A small image classifier, trained from scratch.
Model: 1.62M parameters, 32-pixel images, arch vit, norm layernorm, activation gelu, patch size [4, 4], layers 6.
Training: 40000 steps, held-out accuracy 97%.
Data: trained on coloured fractals of 300 iterated function systems on busy backdrops, 105.0 epochs.
Rows from block 3 of a small image classifier, named by matrix and row number. Rows with one number belong to one neuron. Each number is 128 + 32 x the weight over its row's rms, rounded and kept within 0 to 255. All counts start at 0. Numbers have three digits each.
After each neuron's rows are labels from the 100 images, of 14976, where the neuron reaches its highest value: "colour at peak" is the nearest of a few named colours to the mean colour under the peak. Only what is clearly more common there than usual is listed. The data: coloured fractals of 300 iterated function systems on busy backdrops.
# fc1: MLP up (model.blocks.3.mlp.fc1.weight, 768x128), inputs 64-127
# fc2: MLP down (model.blocks.3.mlp.fc2.weight, 128x768, transposed), outputs 64-127

fc1.674:232120107148185099214162154129140091123177130127112124131095186094141097122126130086076124141116101178109164094130132123040131104149099157128039117163120104108131168160102130109104154106122119
fc2.674:108112157203080127162111112174126138093135136126094142113104128152122168087127135170126122125143047135112118124148091176125155151102113117125183128099108172167141099114122140096115127131162203
colour at peak: black

fc1.101:124127139125170097143180129197124134113199206152142125114157156126146085138128113102129157150131110138104129057078169139107126143201047142103129137118105035099122126104125103222111108127099134
fc2.101:121106117108223095142098144166159124124078123133130129046131150144205142141096150136140223167122123138088141092159094148107119132118136156133128125142048137162110130148123130085191121139099105
colour at peak: grey

fc1.36:142110150142111163119080119117134130123137106129126079121113082123144128177171084129123108144179093088122169129157106113161133145034146137153119108156165111135085149134123174083117127110144109
fc2.36:138114124100098134129091180122133054131180086153065086133209033137136164122166128086149152156130188131125129115130158094181123080087128140096123070189136157176168077124133138113145046134125148
colour at peak: black

fc1.677:135118210130119146096062089097202090087103114133133055150128129170117158120194129104136114130094109133118128119147138151127133082145113145133124123123140141123165128145074141127144162144122133
fc2.677:118098154125156153153128103159165083092127179169100187118163131127097154140144163178117151155111129165093117134116092125134120105099099105138144108180080130127119147116116129194160010114144190
colour at peak: grey

fc1.257:183126129138125094155114108155140063162086175145203143096142064145129168152114075123061115155099136117149123097050084124207115126082144077062192058125103121133101149102119139133086070136123178
fc2.257:122123109129165129133127176143072053125105131056136119113147194137118139123134104130125134189113155173095104108126145106135119125110088126084145065122075103120177137181128089172123072249119165
colour at peak: grey

fc1.529:130114135169125152136141129113129190103149120144117081113128103148084123108100135136127134044105126060121127123128129146099000153205090121158088146187085135102154159170091149116161098081120151
fc2.529:108148080105084128115117161087118142204124147137133138136159132132091123062053182115134108097108132160144068116181062133141138127147172153071134113108070105134137057139166084118102157091058127
colour at peak: white

fc1.618:222126116210165086218120170152089048147151184126104123137106146103133111114083098093011125094132123087097132125133116129116132156063124147160156149127150118140161185143081153144131127103142134
fc2.618:136135150161183155109181101122132160159144129140119105119125142158128140185126111089186105062133165087144114233216089120093078117135141129130142126138128148131157113125171175183081120147128130
colour at peak: grey

fc1.249:248125121161139126155091141159119114146125129171147079141121142119157173134151126133115109121102139189129176080133156112128116066066103138110152122174137094078160151200107128089126098071126124
fc2.249:128148157127191157084179110112120138072164117200082128121128157132102128113133115114167106091091128126157117159195093140221096191173087125138167152142112103063112128239136095128128118135141128
colour at peak: grey

fc1.310:143127199186107118128126129147119174122140131150122136167116129159131159115126124146077113036148165062147169125172155137134085138121151144124119144146099147124130147111122119152120139104079130
fc2.310:140138179111139116142163129124126154119134121101164111029118124115087160146092171205176108156115135125166073120165118089138122162208131076075180169135125098155109131177142150160123120122049192
colour at peak: grey

fc1.707:134130099131123128107137119089095124137182150182129146147136140121099076143132080128121079127145138105133145118129121129163163151155124119114130121255107018127096149124133102204128103110133142
fc2.707:131125134120199119133134140149164094117146130117154109156112151169158231071135157121126151145057148180143112092110125131123119129124074137123111150109113138139137125040030142091160135141110120
colour at peak: black

fc1.374:185127137160065059142132110113152105080146172153138152200111137118141080151144133164117173089128128124082151129126130131099129092132137167128133116196139060111131154125121125150160127123090128
fc2.374:074189094122120125078124148162141153130149134138159151125186162166127150100135089113146106151135163147164126153131119069128192096107169066119175127074050135105154113146094092120128107145125131
colour at peak: white

fc1.109:129122159117156109120149009163115051128129139126136168124115129131191095156127061078123157103084119157126101094129121133127126159168114130122222139117116066123056129174125087132149130082128159
fc2.109:121128164130140101161100114125168128116149158149126131068122142183206136135125111123191155174114125151134127103131062123139134085132140163130182144123082161188040156136062128142159101124156123
colour at peak: grey

fc1.622:158137130192162093155120121169137133123103127128113092128150140128152135134135145119120096113142122111124124135100127143045131110150121132123135123125196123109133122129141177054145149132117099
fc2.622:115118158160130110118126126135143096129146086156120122086165126136091155144148138103155128195055116205086128128143104137186090108093140114136130126138073187128138118101166132140123117189155199
colour at peak: grey

fc1.226:135085147154177135135080071124131126115159085113153141148098135138071149057121120078058149123120150084143105156148137120124137167069112111111135141151163133033109123140135159188245128054121086
fc2.226:123139110171113074131089139145140154128127134142144117128094089192050133174106119175160140133109118132181129127116121068088114109135116150177135133170089135108123129162153167227120116163185119
colour at peak: grey

fc1.476:115090157145108063176138164171134090115139141137141160211119077125152149154098119196113205147151173099126153129087154165093130150123127107129059090134170131155067130113129163188122109133099056
fc2.476:060103113126082140187100146174148071126167177107101148140126163127097073155134130191152071123097141147124114137099137128098129127139065128113102135120115136126141174163094041122106149128151176
colour at peak: white

fc1.740:131130131170093110146163125135096120129143148157128153107109168133122127046142115165109127127120137136109129118130138147135133231179118119099142068175083133128145130155129049125150129126128138
fc2.740:115121140104172134135087126132197146136113121111132126150097121105106177094096126080153182209107104111122115059080084125126129127082123133127116149109126159135120179140083189140163194115155073
colour at peak: grey

fc1.340:203077133165151182169114128127191126060166095138112043139110135121148132129153131113122139103115104165102126103133148115096124090134097169132130096132143124063127169188128200102169124054143141
fc2.340:070090164128042115097120115134125150102132113032156149075121061143112111132100124115113129102151117080145170074098075137153126092103191155106164180132156121127122159133114156013122178124148156
colour at peak: black

fc1.705:161092122132087085164151122108136125117249120156126147185160184117221094123110114121093128127138177142100134102142147123104156155172129147116108099204113137103126141138127122177082130102090166
fc2.705:099113117108136146132137128111143196142132150132151096120164127154093129117143141059153093064125130153140122131120097153119189127161124145078138197046142124096121172170150132115085162173135139
colour at peak: white

fc1.138:123121129136113167120127091061121159134121100139156145133136081185110118102084076124104126086104126102099128193160112130132136168131154112127162156151128061125123170127126104158100132071132128
fc2.138:112154187082131169169140116156182104088129123108161130113136121114101119139098144160136137194152095060062036117088128153108124093193124109054125101166177156181078130150057178084135157085119167
colour at peak: grey

fc1.715:126115120127124092130128136118112145140097205128140117116164095150193154255098097151128123155159180083134187112074085141156119154131161104149098139180119133129052130142147153121129053122118129
fc2.715:120080085109080090118145120064136123158228136000158165183145150115131131071107176090132143115089151116132127118133115163141139136098144128123120123120143140112121096137118111133117176105084129
colour at peak: black

fc1.344:187117138191123131149116098126190124144089135119126158215116121191200172132163083152050106026098144124115121162137180118126068150106156139121137129128063170126132127125114191117126131060098116
fc2.344:113078105083169162121135082089167153114161097131159101128122135071134097109081165093129106174147097070127176111101064174157162117142097119125168104124152107150059129119139100157187145129092120
colour at peak: grey

fc1.91:178127120248193080121143129105113087135086134116124125077087143137131132111145121116096056071117102095123077152156116135141083113106134128137215124125113132124055153125139189129135135051149100
fc2.91:116196116105125164112108113117090133148144044121191132124188095184141138109117128129125166132126129123127124154120143094082140098133128187136110123078122188150214135103127035123127124171125089
colour at peak: grey

fc1.349:128112146170143142089087127116153122076150107131113129157045171128127089094115139101119178090143127098124076090164091137174131180154137120135135147129125107131110148179128150122141131122120101
fc2.349:121154141132134186091127126136110175119156140166178153132172161129127129151137139146147131136081160103127153147130162115102227116191165095110142130129137123120121093115122107053110136150127097
colour at peak: white

fc1.441:132117097126107107129118135153139131143120161145140146135139073140158214111064125134126150123115150139132159120112127132163132195121139111125125091143075146126124132122123122110143063128130120
fc2.441:133077150123124180132121122119177099102100147119119135132097151176147142118122159155100138139069105127168075132128108140104084083147132161046161132013129061153118149146122155133115156122190178
colour at peak: white

fc1.657:137055121168136105126109161135078126149155129151135127093126124171074126055120133152123109114127212098132132167161166111167128144059163084102146090207130092128130134128126138123175049125118103
fc2.657:142124115130177122125124122188125122100128127140153136141087124167146124104107182136127151097104164143132112115128123127092116094122139147148118188126128129118082163120081185092176128134166102
colour at peak: black

fc1.549:129130175241098133157068134103102127137144120142123132137110132166138117108098072129088107082134118099131104125153158128147139075123095103127187162151138124129143143131121111175131143099092185
fc2.549:114100131135127204129183132127121117185125111149168140128130124125126097059120195119211128148128128112144103105139152105041092095128161196127080142130124093131124142131060213126108144173103128
colour at peak: grey

fc1.575:190113128165146086132125091150111116139121187173209088093114115126157112129132067119089116110121145199133130091133143138133065112088094132128168112147113073108108153138112171119129127074096125
fc2.575:135158122160137124139138125173131117125109109145199176158113134102166148140153115084123113130082127140094157122089121125175131132128093122055121125189126139131063199218123149101109136127156112
colour at peak: grey

fc1.180:216125127170144120182139133160111114087093089124134084122067123142156061130122117174119197056151112125099111106071158136090087130150046199135097107172146148126116141161130136114135135089130135
fc2.180:135180152147081126164098071132132183104085168158118139144104131156121128097118089171133116132181049031126124134173042109141043142126118128126159132135114147173152130139124123097145117136125143
colour at peak: black

fc1.90:132053110126084154105042099116106132132128119131177147123149091201121172124131124181126111180128179069138182136102088138223131173087146130134124152177140131130112150162081160146144037127121125
fc2.90:140108105124164107141142180130114131183126136079171122160128122127141148136128128183113090101152173127075118086096175126130133126133118180083138129196134094133123117165069099127114081137013059
colour at peak: grey

fc1.261:147124126208117109090113152107046112187123142173123177100137129129088137095109091150124129022119204082115110224164135130180152152127142105093185111146111073130175152105129117156121130111131129
fc2.261:116128121094182142118168102098086077118143112109183209227123147130149147116117127122133132098135151138133138127131151129130116104111158098131078131123132120153106153091071148125182150101133123
colour at peak: black

fc1.18:129125185166104068146136119172097114106129153199140119179133126143188133168065110199113169123192156120147133118136111124159113133140067117137145102189095150138131143167118076189156129122109121
fc2.18:167107121169115147126128114133098107120111153136052082136143127132143127131107119134117112115108148157178122151104078160146160136188128108116146125094214111132123138222134125098132137102128127
colour at peak: white

fc1.327:127144222118139022093113121133126099160107113123121125195129115135165135152127124107085133151135158140104143133086100137176121173099121087121098137114161161133128131148109065118147188147127126
fc2.327:096079149122126127186200129137156124118140163156088137096132095130127077099098145172141041123133103128120128117126107188128119185149098136160136151088214214097039124102160126131124177070137100
colour at peak: grey

fc1.273:123077168130132140155143097126162090103120100131122122154092156244136111139053116080126128137077169149114091155128078114096143117132103133125081080129141123086098164164116084123142150136131204
fc2.273:128114130139084140142111130095117099108115107129172148172078103132092107112120121122210132108127114106120111196123135117103135112159080135100098161162124130132188123128126122181119128132132136
colour at peak: black

fc1.551:130134128123092114150129084134135154125118133166116162196161090124153120148034129168123153128168128177122122149189078122126123135151128126119122138132133171100131132165128104175135115131132123
fc2.551:127143117117096110122164138046107164137120121127075016174154135155122096135128162172138116107126154148176105170114170137127108134174124130126123131126133080129154087163158128183095145119135156
colour at peak: white

fc1.68:129130121162025133113110107119124126135095152207128150135151143129098080109160133178110071152127120088142128140132151124153136135166123093138153031214123127134122134131132100149163128097133178
fc2.68:153164144129209128130120119174131121119175126138181124137100135137127161132151125112105128115107171135143129121130099128118137154168115140107115186132131034099093129167101170128120149125086093
colour at peak: grey

fc1.26:134127126159109125161130137121176047107124200138129174109094188142099124191195095150129118158137167111125131071053133128127142143176133144144118045160098139100114130131132146125120073086134129
fc2.26:081135115107147136133183123126137124183126109147124127120152125087129183111128206092069123151056144133155076129104127106147126079121129142120174137125122143145074146097105158132117138148110126
colour at peak: grey

fc1.568:142081121118110088148152123123128086077123153112127131140126169140154080143063129099060180127080111161126127165099053134131118131129145174167124200130150130133069191192128150156090136103143167
fc2.568:189140140130126172141102131110093169123100126134098136155143165178131133127128093132135109098155136108135119161128129118109157119181106143158130178186102127124173141172099103181133129133135119
colour at peak: white

fc1.542:141113214145150124124124023127149090121117090139132112096113160131138135150148122154118113148133129125109131097166107140108126136174073110131163120137172128124102151145126124142167097128122110
fc2.542:125121166120149149089086126134105112135126128116123146102128142171097137129090148142140142180095138161130130198147092118217142128156144100119155167142119119131154183222113078124197109107101131
colour at peak: grey

fc1.305:145131147224107102184126164161169156138089145127120147146134111114137121084127080121076085102136124120092128132157140139116080149095073155135129133124092175122151128112120142102109159105121128
fc2.305:124094139043137129134212129141171129136117125092124127095143110114142114134107140143149149138120130114129115126114108134128048156186166138236115112195113158190130149128112118120127096138123116
colour at peak: grey

fc1.289:120114133109085110136171088085191155145131125138128137133145106155212089147120074046132115126131172115132156127125125132124160110141128131130033090176158139057133130128137113099115132124140140
fc2.289:102139124129090126120139134129105087089156122120156117188164119143128108128105143120116167102059148155130138156203112126080170117138167134081119193098119143124121140127091096030123186183115123
colour at peak: grey

fc1.88:118114134125168099113142014214141123097130217128130123131112119111191096154113119088121159118104118146140083069128093116164122168153157097125185133118128097128084129155103125132179128109145110
fc2.88:164123166121142120170076106162138157123128127145144152041126102175148169127121136175131196130140120137136115127117124121135110115090116121114157187146113166196138139111075169140192046114123116
colour at peak: grey

fc1.676:129118175131157085120126145165132120085154127138142114169122132151069235143136115128119121132104161135129150150137119151178088138134132098097122111130171111127110139145105092122143121128118095
fc2.676:077140130104115145141123171105170120123131125086132126147132146116161116125143161128188133127103032124138139152163143084102099138146137141238134114141140173189122123188129133194051103128177110
colour at peak: grey

fc1.744:129129119176107127142158138160079122154084164144145130074089103110068133139033050186107153098147107113166118139174096147176122189154167128132189117143124110133143170120127139150118050102118157
fc2.744:116162110149139113077126109094173095100139132077190182156117114057129107126134021161106140056149129164126157172123121123191185135165193136116124163111095128113103124152142136080137159047179113
colour at peak: black

fc1.209:129085131127203127131072102147131074133124185132127123061130124149089230126121132117127129128034183138124130053124062117147128147116111114128164122127128106129138127113112148098173085126126141
fc2.209:088206146124126180108111129143176127099155066130098174128124120092086150116108176147103145190036103138132109146104136107133162103096123129138145107183089143164142197074097131179121115188147130
colour at peak: grey

fc1.10:141116185189075126106115119123095111186064117163147117143111088192163128157150088207099085115158123122134119110128142137157122136154114097108172147139159133121141128139140127136120136073092116
fc2.10:162097073124143203157118132130122130126149209135172067147164104122136114078128127149128122152124110094142128061143111126022146105119123162124090103112128093106127110139121159140102122160173147
colour at peak: grey

fc1.313:124075149110133112189114128133148128124149121119097170185077159138139129132067102097084181110146205102127112126157121130130173134112126115139074063146128119130059153134127095202180155095125171
fc2.313:117116138128125125096107110120146139124134131069128122129133108155091138128139181115200150093102138168200157093146108106135135106128142166091158202110092101127167127124145119143088142172156082
colour at peak: white

fc1.643:147118153209138096203118115121151052134134150186121119129050147165135086178141127129118131127129142115149111092111114126061136061119096141090136124173128067124122156132132108128114154088127152
fc2.643:113132149038113116102127147179139113128143092074139163218133116122047175092127205163123165120077156166133117122129060091126127132125164116095142102124156124152151110091096076145128101142121153
colour at peak: white

fc1.325:122103099167124096163124123091107126131097127129132189119120141158136061122096054128133095076149148080115127152132114119143173122079130134132136127149137129128108126142149152146148131092140085
fc2.325:144120126089217133103146151150129124128141130133144095156141093131138149102146151113132154128110170146138122128110133118127131124126126127151127136107122087121143128046105127124131127130127165
colour at peak: grey

fc1.559:146066156169136078087129125120127141126124125158156021106154125175109134132142120118097086142149104096099130146129138095141084132118129123106141093132152123130107160179133128092121139128099159
fc2.559:140133108126119124091151134098156133129115127159142130167132176088123143069110137066140142127057125140162094080159116141079159135158130150124091162017182053058142135209109122154110148150128086
colour at peak: grey

fc1.433:178102069149209096181117091134118106120129139136169143048121154126191127127128099084097135104123134080152171085114132145119154126098140127095185114167127067138106133083069217089171127116104072
fc2.433:180128141129070093029085146161148116122118127071156103126222092128102141129121128142141164127122131180189117118140120100139123128131121114107137151089099158113175126095150117083091129214192132
colour at peak: black

fc1.711:126127194128139158121091130078113145109188095142118118123140131187109150044128130094096084073084161065127123152163172143116082152092131086121136134165089043137170125127059086107122139127113164
fc2.711:097081134098137139161111144098106113218093139127132187082089149115103102159080126149152157127175127142155080155127142115110166165174195107116132148164126102129102098151165150096090142166060132
colour at peak: white

fc1.264:146076137166171136129089078150119127123095172181166116102101114159127196115118120141124130128049106166127129064104135123163104185154081096132143105132143105134122151155117135102138058127117109
fc2.264:106122102079149080137161156114116120164103120108209136123137134141132099167100093090148139149140162132122145170127128091173117190160102141129054127117086125136095111249127067105132130139068197
colour at peak: grey

fc1.137:124142121116100040099135093088143084098096130153163157149094141179136095154131126119132196096073127164131148130087100119160073121084098131137119138136034143115133150128134121180140091130125124
fc2.137:134133076097131112138133127120170140089143115128162118124125116127142152141164072113119136109125127106074185075084179125103128075123129133164101120229080128128132125183081123128118147122115124
colour at peak: white

fc1.97:126120144132140111185147125166143096111175191136126168104149150173175071188124095071115179194125118140140117093110132140107141073183068139133126149131085136129131130133132119198135115112119143
fc2.97:130067115085136110183133148153160057134124153130135167029127222181123114142127135106145176126131153156112142074117153132112126131176106148135106105163028127149108153199095126133134102122120134
colour at peak: grey

fc1.505:120067102129201126081104134124094165182119152154150026084199096117098220137104131086130116122136119135123116046088083126119104071128128129117193114119120022096123132135129159157115111145117088
fc2.505:039130120130071112160172117091119172144161139158072061157128136140076036164136125116143189135087062123117154107115146128085143137132158136099127142181134077207077122129130134114110038175125200
colour at peak: grey

fc1.625:131075127135142078116156152083068097154158173162185069114099132142053122140128121137129132156130156151095143099160117130178095209127180152112121114177116056120122161148125114072121071126091120
fc2.625:125123079132118112130115139113150124106137172167120111140103050169141149128145126141131128199085125128108113125120142130103170138115127151158128163185079124152060156127148173146103120137217146
colour at peak: black

fc1.611:195126128178095133127156070125118128102086155183181062098147140119147080139124129156107157109125106128137135114144132140151047126168105143143191128167124084132130128137122136118196133060058163
fc2.611:080118128129114154144111148120116121134110113190158117086137107155115176127125126080128153129046121162116116087122117132096161090119076118101145129139191105128139177230135128151128118135110165
colour at peak: white

fc1.700:137124136135077084160160069094126072130090124129227166177097103148152126166127084167120158071149122152139213144134072128173073156124125159128117140170094154123116151132129136169128117102127083
fc2.700:103154117139107113168072166146126092087140126141154155128118098138158121117129080160122157123126128109078124173151140121085174080112118132169163117147119136181130122124116158073189108138125173
colour at peak: white

fc1.347:155120192160127136085083062143186114085111111148129139111059180126121158085169134191105136081084147121136134151187109087138122140159139129139105116140146150107186140115110169112211128124142047
fc2.347:131116128153156145097141159124129103121131105174128133084131161099067136136168120091182140168126130129141158130160113168117137021092121132107184096108148078096126091218116068101158067113100124
colour at peak: grey

fc1.127:126123114110106145107127101130143148074206114129135133122138144137161129104136122128118124068058169117131136136168161108135142172133135082106133142134095100119121128125072143141255129128140097
fc2.127:069123146095134117139116132130133072136075148201051131136073168159140085164127162121195124112148118188207107121147112135107128109103167164133164213112149127127125102147124137047141080150181049
colour at peak: grey

fc1.63:152128135180151153218098150158113140140171132126127089204120000129154181091114123115129093055132121160130147108138150135113122099098102142093176162127103133146139125110105158122112136128102158
fc2.63:137111093164078118123124157079102127115162141147125207136126135132071127128157094228099095114112137130120144161151130137141125114151186153156164138138131114129120177155136043085076129112119126
colour at peak: white

fc1.320:124107085121113004085121159071091095154095184121145160140130126120154136104049108082098145071101149128139132147114108129250154179099198166114129130134119134127110159121119105126134146129121109
fc2.320:154135137135045057137099097176136162122120142120148127134121113175144134093133102182060110131112087112118156145172126128132101118127119131128167121118166147185131173164145139137147140079195135
colour at peak: white

fc1.212:108115162126151121193131157208117078143137157129134121157135054162163188141019123115127161161155132139138123119074185145090092130110101098131080130133132113142127128111108121170165110181079138
fc2.212:027130078156127139126134115163104091119172125136112188132103160084084128143149118126128048131125155147089134130139149113141143137145080101118109133138127122128128143166161122088222138148118147
colour at peak: white

fc1.276:144122110139121125138125097127131086131055160226255133128127122147123095195119118150133132139124110148130132133093093131131129133137152146147134138146152075107131165129134146202091000107105137
fc2.276:149147158114118116111124121180172047101127142092129115141162193127089191098250139105106081164039159158119129132117122092188130127151071156123083109127078163112094111159145116091109106136182113
colour at peak: black

fc1.48:128131202145124045108137120104118135128038124137136044130128098131160140126115127153123148143136107113104174134165070107189115165116120145099142128134181126126122152192127153152124106129134099
fc2.48:136130134146195142118108123104137146100092113150125125081132129123073158099126162058118137138085153127118132123100129160145095091111126121020140096166221104100138162188117135128124128123143091
colour at peak: white

fc1.328:127134095110128172136123085130199134114171192169197125120129073133115158068143126103128141105117133100131128094150126124074144072128156141119128081126076035107138130126126197116116114142119106
fc2.328:126128133087150165146144133104105147126130084117114097174126150147142097117094172124161132189120212111160130148109128158109143131105144127101137232126179221130047148177135114078150134145143055
colour at peak: grey

fc1.512:138116134225071125132138127083091210145136116214126112145113109089105037127125127155123091124137114104145114132126132112126106128151110131130140123162170125093130138129147111139086131069135183
fc2.512:118147135121178116131127128176103102113133122134123162138078129148159097125144115116076129119132184120126126128118167131163128136124119134126112108132113081139097119060113100122136140126128198
colour at peak: black

fc1.279:108132183233149075137090140139079146137095112119120117120136116199065123139138078117094111102117124084119123115096173121122112131112049134093128098133179125102174135131120121223173120115098160
fc2.279:117164145162096117128085157136134148118110152128154207069123095128094152128165133176165111105115088099151121116094162086094186117144141122143135150159158177152139127193066048126113162126130110
colour at peak: grey

fc1.543:162125154134172132178094133065122160215143129166134181126114091121095140106103102121084131136128124107128119132106128129131142114112109101120138088154122136131169144109124080115093130061131218
fc2.543:170193150123180129195097116210104122117127122112099112146133114120145119175115098143087125124165121127115145117124129155070122110143096133164111178149199083148087185226142120121159141142128130
colour at peak: black

fc1.398:144129092195124096147155128092129129133109146172119158156130152174130108126124082173126106106130183095126129087137105129141140134145126134141146098235107113137066149131129071166154070055122143
fc2.398:169134193132134129172135127114204122117135114102133119134092124130128166130122166100126139184119070130131119089137111127067082096050118143129119177122141190139132146148039169096132179158117052
colour at peak: black

fc1.639:194128126196122053222159154229118128138103149119122137130093116122117104124076132223041125078165127138105148148133143120079092133123112167125120121137123169127139137122144091134110141105124158
fc2.639:125175165128122136124156072125139124000139074159140129149137139153130126146104111126149128128058128137104134217132151119132055157159068120097127120135163201092187120090161149142089083170166159
colour at peak: black

fc1.182:130143069111117159116072116124131144137143187110125181195140059127103129133160106168125109174118162104114151120034149114179154195150169124096086078156100142114129132147111134147149038104129140
fc2.182:143136060082089128123133185127128165134129080131118101126182110130068146132142110182131136131133129079114094110121130110107124144103153125093128105128131115135074130137078084161095203197103095
colour at peak: grey

fc1.556:144128175136167148101043098130179050147137108130159146138076133161174118155175092116114163147124145122130114104105144131164140125088128110142107125125117088113159126105098172128194132085119100
fc2.556:139112159120130122168114094104157141190145127166112131169132108110116109107131116174111162132096113157097157048117117125093135128071185155126162121190122125137105150152197163138090122188109146
colour at peak: grey

fc1.165:143128114121083119128100165073141162119133134129147129153114096139175089115131107126129155116122131129097134207129109124180130140096164184131114195144084153097124134140129116089121120124126180
fc2.165:070124139095116108129128123156130191171123147097184169128201091174134107120098104143103092140130132111154119141159128101085160184210127108132145151089152152125117132128104114147065096168209157
colour at peak: white